python train.py --train_examples=50862 --crop_scale_min=1 --encoder_fused_qkv=false --encoder_qk_norm=false --encoder_inner_norm=false --encoder_drop_path=0.15 --encoder_shared_expert=true --decoder_norm="batchnorm" --nesterov=true --grad_clip=0.5 --batch_size=256 --lr_schedule="poly" --final_lr_fraction=0.01 --weight_decay=0.06
Rows from block 3 of the encoder of a small segmentation model, named by matrix and row number. Rows with one number within an expert belong to one neuron, the router's apart. Each number is 200 + 20 x the weight over its row's rms, rounded and kept within 0 to 999. All counts start at 0. After the name is the row's rms in percent of the matrix's.
Before each expert's rows are labels from the 100 images, of 14848, where the router gives the expert most weight on average: "responds to" is what is common among them. Only what is clearly more common there than usual is listed. The data: small charts drawn from random numbers.
# router: router (encoder.blocks.3.mlp.router.weight, 32x160, trained with AdamW), inputs 0-53
# up: expert up (encoder.blocks.3.mlp.up, 32x32x160), inputs 0-53
# down: expert down (encoder.blocks.3.mlp.down, 32x160x32, transposed), outputs 0-53

# expert 16
responds to: items: three; bubble chart; radar chart
router.16,101,176,202,236,205,246,189,221,173,201,185,213,176,225,203,211,202,221,212,220,220,213,259,211,246,225,212,197,171,177,195,207,198,201,219,220,193,227,223,195,193,175,174,187,203,222,169,225,203,233,187,173,175,208,191
up.0,115,205,184,183,216,186,212,173,185,184,207,180,193,206,215,165,173,203,209,173,209,214,215,213,192,214,208,185,192,212,212,188,191,175,191,163,201,202,207,233,198,217,187,176,156,180,186,180,200,184,240,197,179,204,213
down.0,120,211,174,198,203,207,190,182,194,212,225,202,215,216,188,171,222,204,195,245,205,218,226,190,183,196,190,202,213,169,146,222,226,204,187,195,168,250,201,209,156,187,193,217,180,191,192,202,195,176,211,212,183,200,210
up.1,111,200,219,215,164,228,197,201,216,191,191,172,187,235,201,199,236,197,181,167,190,246,188,229,218,187,188,189,199,210,200,212,193,214,206,178,226,167,178,196,187,265,183,211,200,202,213,188,218,198,183,200,183,206,190
down.1,125,173,212,196,224,190,243,202,191,210,183,208,181,215,243,195,158,170,212,210,208,188,180,217,185,180,244,210,176,197,180,204,224,154,223,229,193,226,171,171,235,166,196,205,163,175,213,212,208,211,212,190,166,198,200
up.2,102,217,226,203,175,215,197,206,209,209,231,215,211,191,215,180,216,232,188,174,191,202,224,151,224,210,235,219,179,245,203,217,200,192,185,189,190,180,177,178,207,231,147,208,196,191,176,187,233,235,199,214,195,212,220
down.2,109,216,184,205,154,175,210,196,170,176,207,190,156,205,216,181,170,229,188,187,192,163,213,217,197,244,190,163,200,200,198,219,195,191,181,212,253,185,205,217,208,182,160,198,215,188,195,223,180,198,167,203,206,163,223
up.3,090,206,217,201,189,237,223,194,212,190,202,188,198,201,214,196,193,208,234,205,202,189,199,179,222,166,168,167,190,231,173,215,264,203,209,195,202,167,194,200,189,191,196,201,170,179,221,215,203,227,220,213,157,214,223
down.3,096,203,172,187,191,246,204,188,216,202,200,224,197,212,211,200,181,167,211,162,198,201,215,207,189,219,212,203,180,195,193,197,173,212,220,162,201,185,202,235,173,187,201,220,215,187,212,218,220,248,202,212,191,201,174
up.4,098,202,198,215,209,168,174,213,249,204,190,235,186,191,212,182,203,211,196,193,198,207,210,230,219,188,204,217,164,230,197,184,206,209,209,165,230,207,207,208,161,202,222,191,191,213,200,201,213,222,203,214,237,190,187
down.4,110,209,214,153,218,158,182,192,249,206,157,199,211,222,207,221,181,171,182,172,180,210,198,192,227,201,167,171,209,205,206,199,198,202,224,189,260,218,201,226,218,223,172,199,218,207,192,195,174,240,178,206,200,225,204
up.5,098,173,207,202,202,226,190,204,185,193,203,229,192,202,202,199,203,196,203,209,182,243,180,169,192,190,190,205,219,220,200,202,190,222,227,191,189,177,240,203,217,185,157,218,205,200,170,194,185,229,179,215,219,175,187
down.5,086,187,204,215,205,148,228,214,197,157,210,180,195,211,208,216,148,198,213,192,175,193,182,187,207,223,214,214,169,210,212,189,189,236,213,202,213,201,206,205,214,204,206,246,217,162,171,201,194,242,207,197,183,192,209
up.6,108,197,214,209,204,178,204,205,244,192,202,200,176,160,206,196,207,193,206,223,169,208,194,204,219,177,220,220,188,208,179,200,224,216,218,251,234,241,194,219,168,195,230,189,224,218,224,210,204,202,201,155,204,199,196
down.6,101,218,185,195,195,215,189,210,200,207,208,204,177,169,207,194,179,238,197,200,187,199,197,220,204,193,198,186,223,217,187,169,206,195,195,203,187,233,238,225,183,177,231,188,190,232,234,209,179,226,192,183,206,210,207
up.7,095,184,200,205,191,221,200,179,192,200,236,200,191,179,229,211,223,189,209,198,215,207,190,190,241,204,200,224,224,188,208,184,167,175,204,177,190,204,187,162,181,191,193,168,200,189,200,204,215,186,208,229,200,211,178
down.7,092,180,162,199,195,209,181,186,195,194,204,194,223,190,175,222,228,191,198,209,197,171,179,194,207,179,194,180,187,211,191,174,180,203,170,197,253,193,240,178,194,187,230,208,160,215,202,201,193,192,216,244,186,207,199
up.8,108,199,200,221,182,174,193,232,205,237,200,213,169,191,217,197,195,160,204,225,169,197,216,230,190,212,212,175,179,210,184,198,178,215,174,187,188,182,213,219,224,236,189,207,220,202,218,212,236,215,196,175,194,206,208
down.8,103,205,216,166,187,204,197,198,173,203,172,188,171,263,194,236,180,166,188,214,199,209,183,212,194,201,199,211,187,192,239,214,221,196,170,239,228,167,206,196,231,238,216,180,185,181,179,177,187,173,183,184,226,218,175
up.9,087,216,208,191,201,165,201,208,211,171,251,217,203,179,205,236,217,209,188,171,228,173,235,126,236,182,207,153,219,252,200,207,222,203,210,183,223,185,179,208,218,207,197,169,190,217,215,172,219,183,226,185,205,256,178
down.9,090,206,197,213,200,198,189,207,195,194,219,194,230,203,194,178,220,176,247,215,185,179,217,206,199,212,203,200,219,214,199,159,183,204,221,201,220,193,177,184,211,190,196,204,193,209,256,167,202,198,172,188,242,191,172
up.10,102,206,176,203,209,219,240,199,202,182,183,160,215,195,198,199,170,235,190,180,136,188,201,221,186,189,191,232,205,183,235,210,226,184,237,216,200,201,231,217,173,177,221,229,211,191,199,207,199,192,211,162,197,142,189
down.10,100,246,230,211,205,232,211,211,189,209,232,176,207,180,224,236,209,205,209,192,161,177,202,173,195,167,214,196,194,199,193,212,196,163,193,193,178,208,180,197,199,172,204,153,182,186,231,193,251,215,198,169,180,185,188
up.11,097,154,228,229,218,199,193,205,197,186,211,190,238,199,175,192,196,202,193,180,214,217,196,216,207,207,202,181,201,190,208,207,160,190,206,196,222,213,189,214,197,220,236,197,192,210,191,195,222,221,195,194,202,230,201
down.11,090,220,206,195,208,203,220,194,220,192,199,220,182,185,228,168,234,200,213,200,231,224,176,204,196,215,205,224,206,171,218,181,205,245,185,179,177,207,200,215,220,172,226,181,232,212,193,184,168,172,151,210,211,186,178
up.12,088,187,198,162,187,196,209,204,212,169,210,216,222,158,200,166,226,198,242,213,186,165,215,205,172,201,164,204,193,202,160,197,217,216,204,192,214,196,177,209,217,179,241,243,198,216,209,172,205,202,202,203,186,172,233
down.12,093,222,160,188,215,193,196,177,181,200,201,205,207,171,216,207,182,202,195,198,255,183,200,226,236,192,167,225,224,211,191,194,184,226,217,208,195,230,184,221,206,183,183,183,208,181,177,174,186,168,188,180,190,236,210
up.13,098,211,189,210,177,215,209,228,192,181,183,201,188,210,220,204,222,189,191,197,229,189,220,199,202,194,168,185,212,211,216,231,215,195,208,189,246,221,170,209,214,245,202,216,215,171,217,202,209,173,205,193,196,187,187
down.13,091,226,222,241,205,218,188,207,162,192,241,213,202,206,189,185,189,195,211,221,199,210,227,182,191,194,258,206,199,201,193,207,185,216,209,174,208,229,228,231,233,208,193,182,203,195,209,187,175,211,159,185,225,190,184

# expert 27
responds to: dark theme; scatter plot
router.27,097,213,193,173,193,184,205,195,228,181,233,206,223,191,182,177,198,199,203,187,172,188,225,206,195,192,183,203,213,232,211,199,226,186,227,203,224,196,211,203,182,223,187,245,225,180,226,174,223,201,173,198,219,180,199
up.0,099,205,199,202,230,196,196,204,179,202,212,231,177,187,199,250,222,218,142,207,203,231,221,177,239,178,198,189,215,220,197,192,182,175,164,182,206,189,196,205,236,192,201,202,215,155,163,194,198,194,210,187,184,233,199
down.0,096,185,181,197,191,172,223,189,199,208,175,186,209,218,220,197,208,222,148,232,190,217,214,199,193,195,217,198,207,197,210,183,209,227,158,198,210,212,170,164,217,172,188,188,208,204,198,205,190,216,238,167,206,260,209
up.1,101,194,217,203,215,177,242,200,186,192,179,165,212,225,207,188,203,234,205,195,206,187,193,173,161,225,224,214,228,191,209,232,199,225,200,214,181,217,211,173,192,198,179,231,190,204,204,178,205,182,221,209,216,188,215
down.1,099,179,190,206,218,187,242,198,215,186,208,169,245,193,227,191,194,195,204,182,215,184,207,221,211,205,190,198,221,206,209,192,207,198,213,190,192,235,201,165,203,205,184,216,200,212,186,200,201,221,178,206,156,189,154
up.2,093,209,208,214,195,207,211,191,208,168,199,216,227,192,181,215,231,184,191,188,193,158,193,238,233,203,208,198,203,177,227,195,199,195,180,224,242,248,167,161,178,231,195,206,229,182,197,207,208,170,174,236,195,192,203
down.2,090,200,234,189,206,187,219,204,203,217,188,205,184,161,230,228,208,196,201,174,173,167,172,200,165,239,226,232,238,169,163,210,207,184,220,185,196,238,187,204,203,202,237,200,270,183,204,217,198,182,200,228,193,183,221
up.3,096,190,186,178,178,218,204,219,243,242,199,211,231,203,171,200,184,154,199,210,163,207,208,210,197,216,216,200,190,196,189,174,173,192,209,172,209,198,198,201,222,199,247,212,203,205,193,193,182,211,192,185,211,202,181
down.3,105,194,201,190,173,186,208,206,174,219,236,217,197,189,220,188,162,184,221,226,203,155,227,194,202,177,224,230,198,172,201,161,172,231,209,237,190,207,224,173,214,212,178,213,198,182,184,219,209,216,191,204,224,223,217
up.4,111,200,188,188,219,190,199,191,194,184,172,173,216,232,191,199,196,207,190,194,205,171,207,184,186,221,182,193,204,168,237,194,199,214,156,223,184,177,210,179,241,182,203,188,225,219,221,210,194,200,209,244,203,197,176
down.4,113,192,241,198,165,218,208,161,183,175,230,198,196,176,230,203,160,193,203,164,201,230,212,175,206,197,229,186,206,194,188,217,203,183,196,226,189,199,180,213,185,196,225,205,196,187,202,221,214,211,202,208,181,201,188
up.5,094,178,191,188,199,209,215,213,194,232,218,209,183,156,191,205,212,191,185,164,191,164,264,165,198,202,198,182,206,218,218,234,225,226,188,204,239,182,252,181,208,190,250,161,194,165,218,212,202,220,197,202,174,213,186
down.5,096,206,178,163,205,230,190,224,206,193,233,184,187,220,196,228,212,214,237,211,162,181,205,178,220,190,147,178,200,218,210,172,177,198,211,203,175,219,231,168,201,230,214,175,200,236,197,204,196,193,169,197,174,214,163
up.6,102,208,248,221,187,179,237,230,192,187,233,189,193,177,169,218,181,194,221,151,209,209,226,182,213,227,174,140,208,202,191,203,216,220,159,209,194,136,219,191,203,193,188,178,200,201,223,202,209,214,168,217,202,230,213
down.6,103,220,185,203,200,235,205,207,206,209,175,182,183,153,210,210,227,171,204,181,192,198,164,184,228,259,205,208,199,237,192,194,206,142,177,190,229,210,187,237,165,226,203,190,201,198,213,210,212,194,178,154,185,180,170
up.7,090,199,190,216,161,176,210,251,173,185,230,190,208,204,214,172,244,212,191,205,215,177,176,177,197,190,214,180,225,200,206,189,205,186,210,202,203,165,200,191,223,193,165,214,193,224,160,201,196,193,219,212,189,201,203
down.7,097,240,227,174,160,168,220,201,188,174,221,185,193,234,193,167,176,212,189,204,218,220,164,232,221,200,232,209,189,204,207,225,228,212,204,199,205,203,186,208,207,191,221,205,190,227,210,213,191,185,217,153,228,188,194
up.8,101,222,215,206,203,191,209,224,191,217,201,227,181,204,192,220,170,186,194,196,230,212,204,221,196,189,209,220,217,183,208,198,193,230,187,209,243,207,199,193,225,192,206,196,161,198,181,188,185,165,160,173,224,182,224
down.8,109,163,200,216,222,158,194,218,212,204,253,211,213,213,199,216,195,181,229,209,231,210,187,200,167,169,198,195,216,188,203,206,200,201,185,216,196,166,167,185,219,219,209,219,196,189,216,147,207,210,189,186,185,212,205
up.9,107,153,187,189,201,202,203,225,204,218,183,197,215,213,181,192,196,204,215,209,214,163,172,205,186,199,192,229,239,167,195,187,226,161,195,233,212,240,187,165,196,198,249,175,206,201,220,216,195,202,229,203,185,182,201
down.9,096,195,164,218,215,211,216,207,204,254,217,232,202,213,196,191,230,188,205,195,249,206,191,222,224,182,169,183,207,196,207,190,212,213,240,185,202,215,178,189,156,169,205,175,218,185,234,172,193,184,210,208,189,181,184
up.10,099,203,215,247,193,196,224,187,187,221,229,200,185,242,242,192,182,209,244,189,230,172,215,185,175,189,218,202,226,171,201,193,188,202,191,204,200,185,199,178,221,180,173,189,163,174,220,191,198,181,213,231,182,236,196
down.10,097,209,229,219,196,169,210,182,217,221,248,199,224,224,228,170,202,218,208,184,211,188,202,192,156,171,181,216,199,202,195,205,197,215,192,197,195,190,184,225,241,193,168,203,201,174,216,208,201,181,222,221,188,225,216
up.11,108,214,233,180,223,184,217,239,208,202,222,192,181,195,201,251,204,181,189,208,180,201,229,164,202,182,231,171,195,200,208,217,234,222,214,178,220,177,212,181,194,217,172,182,187,206,166,193,216,191,193,166,213,180,213
down.11,107,203,189,198,201,202,190,210,230,191,238,193,176,188,205,196,216,168,176,195,183,165,228,192,205,217,161,196,192,228,185,190,187,236,188,165,216,196,222,194,173,187,203,180,182,206,194,166,207,201,209,201,227,241,236
up.12,108,220,224,249,200,219,176,199,204,214,190,194,179,233,204,176,175,203,193,203,218,196,170,189,177,218,222,179,232,185,202,187,211,200,173,181,194,189,191,221,215,220,208,200,205,205,181,195,232,243,183,220,187,198,180
down.12,108,189,231,204,185,215,217,187,208,221,203,163,212,185,202,206,217,174,243,201,173,185,233,149,192,212,221,198,190,218,225,222,187,214,203,202,201,178,184,203,217,219,210,178,218,193,191,186,221,222,185,198,192,195,185
up.13,094,250,185,206,216,203,214,215,183,197,189,209,189,206,168,218,192,202,198,213,205,201,189,212,235,193,218,174,199,223,204,183,206,179,217,178,194,206,196,163,177,195,208,175,206,179,184,192,186,213,197,198,208,213,195
down.13,087,195,182,181,183,193,185,195,208,214,220,184,195,245,203,192,235,204,226,231,201,168,216,198,224,195,209,179,170,242,187,184,215,195,225,177,161,209,246,204,221,221,201,200,183,204,246,165,255,201,192,207,196,180,213

# expert 15
responds to: dark theme; radar chart
router.15,103,229,198,173,205,201,210,197,221,184,241,203,198,174,199,208,206,175,205,205,190,184,227,172,204,187,192,169,204,230,212,194,219,236,161,202,239,186,176,221,189,223,198,217,221,184,207,171,205,198,186,238,217,231,195
up.0,094,193,163,185,204,193,176,177,220,172,218,180,215,209,209,172,216,166,177,191,210,164,233,252,198,199,209,225,181,182,212,167,209,216,215,221,189,198,214,196,157,180,211,221,184,209,198,226,166,205,239,206,182,218,209
down.0,089,189,200,193,227,224,204,224,216,194,225,200,232,190,228,194,236,196,199,213,185,190,205,221,230,234,183,234,186,178,220,196,196,215,230,201,159,186,194,158,228,172,196,220,211,184,172,188,197,203,217,184,192,226,178
up.1,091,190,238,231,209,178,199,171,220,208,170,212,172,165,183,188,181,212,178,184,196,195,225,267,201,185,206,198,211,166,190,205,207,201,184,200,201,203,239,219,156,198,220,210,191,192,193,204,190,214,209,209,200,202,189
down.1,096,178,200,254,214,213,178,205,171,197,209,182,173,196,209,194,197,226,217,194,214,205,179,189,192,192,195,185,195,208,212,177,241,212,175,228,208,183,223,191,151,222,204,200,192,201,230,232,205,171,213,203,188,192,216
up.2,107,184,209,204,164,186,190,180,184,186,201,176,195,228,221,192,205,233,176,191,213,206,208,231,234,195,176,202,236,225,194,230,213,226,220,192,232,168,200,179,190,223,206,184,203,226,180,205,181,189,221,213,188,207,197
down.2,094,187,222,167,227,205,204,197,215,196,212,232,222,165,196,152,197,167,186,235,186,207,217,236,210,195,218,215,190,172,181,216,218,173,205,215,189,234,210,199,189,184,219,210,159,196,206,196,193,240,223,171,189,164,188
up.3,109,171,221,229,216,224,218,176,175,179,171,196,182,213,220,190,161,221,235,155,201,196,213,194,224,168,160,237,235,210,199,230,208,184,198,213,221,158,190,172,179,161,200,177,144,189,200,194,213,197,240,189,199,248,168
down.3,110,228,198,188,171,198,203,206,205,188,204,209,220,224,181,220,211,205,202,156,198,169,188,233,189,175,145,155,207,221,154,183,218,165,195,208,225,183,202,166,236,160,189,190,172,187,221,172,181,227,195,190,188,232,200
up.4,106,231,200,207,185,204,188,201,217,205,204,171,184,176,251,209,224,210,207,190,182,219,200,195,188,202,244,197,210,195,197,198,199,209,194,181,190,207,226,180,159,189,201,205,202,206,228,199,224,195,229,226,200,216,171
down.4,100,217,178,183,196,214,192,200,205,211,216,176,221,177,200,175,195,177,167,209,174,196,191,181,209,212,205,214,192,208,204,195,246,207,218,198,179,220,205,199,151,234,226,190,241,198,166,213,181,231,221,217,203,192,191
up.5,111,166,177,182,224,181,216,241,197,183,235,182,203,217,184,204,199,205,207,223,250,208,178,188,199,201,197,194,199,188,212,210,218,184,168,175,161,172,228,239,173,235,179,211,185,179,167,199,178,215,232,222,193,214,205
down.5,101,197,210,182,181,197,181,189,227,198,180,189,165,194,182,170,213,206,186,228,215,221,203,204,216,211,223,226,192,189,217,206,181,211,213,181,202,197,166,185,210,190,201,196,196,225,205,208,181,199,201,175,225,210,237
up.6,096,186,213,177,202,180,209,177,200,165,191,216,225,193,197,193,194,246,173,227,209,211,203,232,178,186,223,208,222,194,195,194,210,202,183,225,221,219,220,173,190,202,225,192,182,184,199,196,204,196,213,198,165,167,245
down.6,102,196,242,218,215,204,220,217,212,180,182,167,229,201,187,191,224,230,196,203,243,216,199,199,162,198,190,213,215,164,189,203,209,190,179,185,194,190,198,141,210,196,187,203,178,182,197,205,251,166,191,174,151,219,220
up.7,093,190,222,197,189,222,196,200,206,227,226,244,198,191,216,178,185,215,191,240,166,194,169,135,200,187,222,233,186,193,189,201,185,188,179,229,195,213,214,184,204,205,177,199,217,196,201,212,152,209,211,181,180,194,200
down.7,095,203,176,171,211,189,215,187,222,185,198,232,209,216,240,175,210,172,195,180,201,219,204,187,192,227,214,238,193,222,195,213,195,200,219,190,172,217,173,197,189,161,252,205,203,148,211,206,206,206,205,191,211,172,173
up.8,101,204,186,184,221,169,206,168,218,203,165,190,197,213,195,235,171,202,205,193,231,187,237,231,198,188,201,196,184,202,192,193,204,201,216,185,182,202,185,189,190,177,211,207,197,228,221,206,194,172,204,206,172,187,191
down.8,101,220,180,207,202,175,193,206,199,204,174,184,191,186,190,210,210,197,174,173,210,195,194,215,185,223,224,210,203,235,203,176,197,217,254,179,193,236,170,219,208,200,222,210,187,212,181,226,149,189,195,172,225,207,199
up.9,091,196,224,186,179,155,179,216,209,187,185,196,212,231,158,241,233,197,169,217,157,204,188,215,177,164,193,190,207,212,199,199,195,187,214,207,188,235,175,209,212,207,195,220,212,210,202,192,208,200,178,177,171,195,243
down.9,091,205,212,180,204,200,192,215,205,213,227,214,195,192,182,206,228,224,208,241,167,143,206,193,183,200,151,196,229,224,221,176,235,193,215,209,220,220,194,232,204,203,208,201,209,195,226,208,224,206,214,161,171,201,229
up.10,113,229,236,200,194,236,166,195,195,183,169,219,197,189,231,201,194,191,164,198,209,230,221,212,198,198,202,155,183,194,168,196,251,225,153,193,210,235,210,231,230,190,200,187,171,214,201,210,208,238,218,193,231,200,230
down.10,109,153,182,206,204,192,216,211,206,209,174,190,188,195,181,162,199,207,211,213,197,237,191,175,202,202,223,229,254,205,229,231,168,207,249,175,133,210,181,183,190,212,213,214,189,176,212,196,214,192,206,184,182,202,178
up.11,109,213,203,215,219,195,170,178,203,200,202,251,190,215,210,213,172,203,200,218,230,198,217,170,224,222,192,209,201,230,202,187,217,196,202,197,221,190,167,162,188,178,162,186,191,204,176,207,159,208,183,207,182,213,202
down.11,103,185,214,188,194,194,221,220,189,163,176,180,197,159,198,202,206,192,216,171,213,198,192,196,191,208,234,192,233,192,210,219,200,217,178,201,185,216,185,232,186,209,235,212,196,218,232,192,196,254,196,179,192,186,211
up.12,092,226,214,182,226,201,220,199,172,185,224,198,194,183,219,230,161,220,182,198,235,177,201,214,229,192,215,207,205,226,226,189,179,201,173,218,237,189,179,196,190,229,178,203,211,170,221,201,217,221,193,223,209,240,174
down.12,100,229,184,198,256,213,216,175,207,151,186,186,209,172,199,201,197,203,185,201,220,203,171,197,204,222,216,203,209,232,233,204,197,204,192,207,242,238,199,186,192,219,212,203,209,207,202,206,207,182,176,234,217,214,228
up.13,106,189,206,253,202,189,208,205,182,195,178,202,213,193,165,193,195,212,197,185,188,205,190,195,201,190,210,232,213,190,192,213,148,166,166,183,232,187,222,199,218,227,191,205,206,204,206,200,184,163,147,181,212,244,228
down.13,108,201,209,180,205,217,218,181,185,233,197,195,176,219,196,184,196,182,219,203,181,162,196,178,215,237,181,218,158,215,193,211,186,187,192,203,196,175,190,185,194,183,182,168,228,190,193,172,206,195,171,219,172,200,184

# expert 0
responds to: items: seven; bar chart; stacked bars; trend: rising
router.0,103,219,209,198,192,246,182,188,191,177,227,206,228,209,229,165,206,204,188,224,200,188,207,231,216,221,175,223,179,192,169,175,221,203,194,195,216,192,209,154,169,182,170,191,197,215,169,225,216,220,225,242,209,165,201
up.0,097,204,221,222,178,203,206,192,160,221,252,222,215,214,161,205,209,216,215,204,219,203,194,167,217,203,174,201,178,199,182,207,221,172,183,218,251,229,184,193,245,188,175,187,199,210,181,207,180,180,199,180,185,210,169
down.0,099,224,226,225,188,172,186,209,214,165,204,175,246,192,180,196,238,146,196,228,160,198,190,196,210,218,226,196,219,230,175,190,194,214,185,200,205,188,184,202,186,204,218,207,201,210,169,188,202,178,214,224,182,196,246
up.1,094,193,228,224,207,151,186,195,185,203,212,201,217,200,182,180,191,175,217,214,164,199,207,239,194,179,201,200,210,199,159,181,199,226,173,197,155,161,200,181,202,182,169,208,188,224,180,203,208,225,193,202,175,196,215
down.1,095,218,211,214,151,189,179,202,195,197,193,183,169,186,231,182,182,192,184,189,206,192,226,192,176,205,209,205,185,235,184,161,210,203,189,224,184,201,204,203,172,192,143,215,220,217,233,222,212,249,222,189,166,204,226
up.2,094,161,199,234,208,203,184,211,197,230,176,189,195,242,189,215,202,225,227,190,217,182,182,209,207,175,168,245,203,189,166,234,194,176,211,175,183,208,208,209,197,170,190,187,184,229,226,196,186,181,222,212,164,188,230
down.2,102,189,194,173,207,207,183,181,204,235,214,188,175,220,183,195,201,168,188,194,226,223,200,196,183,155,181,180,243,184,197,204,211,198,239,173,207,206,182,200,195,213,213,217,142,196,197,209,210,173,189,183,180,209,226
up.3,090,174,206,217,183,215,212,230,211,190,182,202,196,188,216,220,221,183,187,212,185,212,146,207,233,167,181,222,210,214,200,236,180,217,225,178,226,198,185,148,203,178,214,190,209,176,198,200,223,210,190,180,195,190,142
down.3,091,170,188,210,212,192,195,205,200,229,215,200,182,194,190,187,174,195,182,203,187,209,181,203,209,185,187,226,179,144,213,208,196,202,202,191,158,174,206,218,211,206,194,206,190,182,214,215,230,255,220,192,224,179,173
up.4,101,141,189,224,189,205,206,250,178,225,214,191,195,228,224,194,229,227,186,192,171,190,195,196,200,203,185,204,195,204,206,207,173,200,202,227,233,217,218,172,225,227,167,194,199,183,234,205,216,230,194,160,188,235,192
down.4,094,165,221,237,194,217,189,231,176,223,182,198,211,174,219,203,227,194,152,197,218,235,200,185,159,215,221,196,177,179,220,201,218,200,198,214,202,235,209,217,233,195,196,206,213,208,194,224,225,204,173,196,177,204,231
up.5,117,216,217,211,156,203,189,198,182,197,219,218,213,219,200,149,180,185,200,185,221,241,200,250,186,210,193,204,218,212,198,193,194,220,180,197,176,178,167,132,200,192,218,198,187,212,209,216,198,209,199,225,205,203,201
down.5,119,200,178,194,207,215,218,191,203,196,181,207,206,184,169,216,205,208,196,198,242,199,211,168,202,176,181,161,197,220,238,197,189,167,181,181,197,182,234,226,216,215,185,210,164,199,205,202,213,177,221,211,178,203,226
up.6,094,196,182,213,186,225,150,192,215,181,183,211,170,218,213,175,194,203,224,183,233,199,198,235,182,228,199,228,179,224,196,214,192,228,203,204,203,175,198,186,200,172,148,183,155,203,201,236,183,206,206,239,195,195,173
down.6,099,207,205,229,199,184,219,182,186,257,226,174,221,221,199,209,164,195,234,161,231,202,220,211,196,174,177,200,184,180,197,173,207,262,194,199,177,161,164,176,202,203,209,223,190,171,215,183,212,208,198,202,186,216,214
up.7,104,192,201,180,218,177,212,202,212,195,182,233,196,214,175,203,150,184,177,199,198,213,225,177,196,210,223,190,190,197,223,201,209,216,259,205,233,186,200,224,220,186,200,215,210,195,160,180,206,202,155,178,195,158,174
down.7,112,199,168,198,192,201,219,197,209,251,171,170,202,204,198,183,205,248,210,222,181,199,184,189,193,210,235,215,229,190,196,200,197,193,203,183,225,208,153,151,209,185,191,194,177,184,195,197,202,153,196,163,208,199,195
up.8,103,176,209,188,223,215,212,191,212,197,191,233,199,218,211,178,152,197,169,177,206,204,186,199,193,207,220,219,196,182,191,235,173,130,229,196,213,210,201,204,202,192,178,189,209,239,184,233,178,217,231,207,181,163,193
down.8,098,217,230,209,215,211,183,201,167,215,202,189,189,166,203,214,193,196,213,194,170,195,177,178,188,228,186,183,223,211,221,247,197,207,211,222,227,183,175,199,180,225,195,221,189,202,185,192,197,210,172,214,166,210,213
up.9,098,224,206,201,209,183,200,192,215,235,198,224,190,217,204,208,165,215,162,226,204,190,192,153,191,220,245,221,169,191,191,226,213,178,168,210,196,204,183,175,227,232,178,231,198,197,185,203,172,161,204,187,214,182,196
down.9,097,225,177,184,205,176,185,168,162,185,179,203,185,220,216,209,204,191,215,202,206,254,209,197,169,223,199,193,188,177,168,188,193,201,177,247,169,212,183,197,206,221,214,193,184,220,195,217,200,238,167,185,198,217,207
up.10,103,208,172,153,187,209,183,194,193,202,172,194,223,230,182,220,189,167,225,207,220,171,166,212,205,211,188,222,212,228,217,190,197,214,205,191,193,199,188,170,230,166,214,195,201,205,211,190,181,165,180,223,221,187,167
down.10,097,196,224,156,194,208,220,213,221,209,142,207,225,183,173,202,193,195,209,202,221,178,181,209,192,183,173,172,193,191,238,212,195,196,211,193,218,212,223,187,174,211,190,155,199,211,198,187,170,184,187,208,230,181,184
up.11,096,214,197,181,188,210,146,198,248,211,197,241,191,189,210,214,242,180,215,259,179,185,185,197,181,198,226,219,193,199,172,189,192,211,165,198,190,218,194,199,187,216,212,200,180,205,208,190,206,206,213,221,217,205,227
down.11,093,222,197,180,221,212,187,177,219,173,218,226,207,153,206,152,205,189,216,174,212,191,194,195,225,237,179,190,188,189,196,194,208,222,235,207,228,214,165,205,180,189,197,192,218,208,192,227,166,219,205,234,220,169,169
up.12,108,149,204,221,222,202,200,196,190,195,193,200,159,223,233,216,197,218,208,170,220,187,234,163,217,172,216,210,247,222,174,211,198,224,188,197,223,211,197,219,185,194,166,167,187,205,192,174,207,175,228,175,190,224,187
down.12,119,193,220,213,225,197,223,187,211,218,216,207,202,214,176,234,198,217,193,174,206,170,195,174,235,182,201,220,205,212,172,220,207,178,203,191,218,187,204,207,228,201,192,190,181,169,197,185,170,183,182,186,188,229,206
up.13,099,193,175,218,202,208,182,179,216,238,221,218,183,246,184,210,167,184,186,194,196,222,184,212,200,212,222,225,164,195,199,170,162,186,189,186,203,207,205,203,204,201,175,199,183,184,195,182,211,201,178,175,172,226,207
down.13,094,190,198,234,231,175,219,221,203,229,188,190,180,172,214,198,201,205,201,212,189,213,190,204,199,175,233,195,204,210,200,201,185,170,223,167,181,194,199,197,179,203,178,196,189,223,196,182,174,209,174,210,230,182,216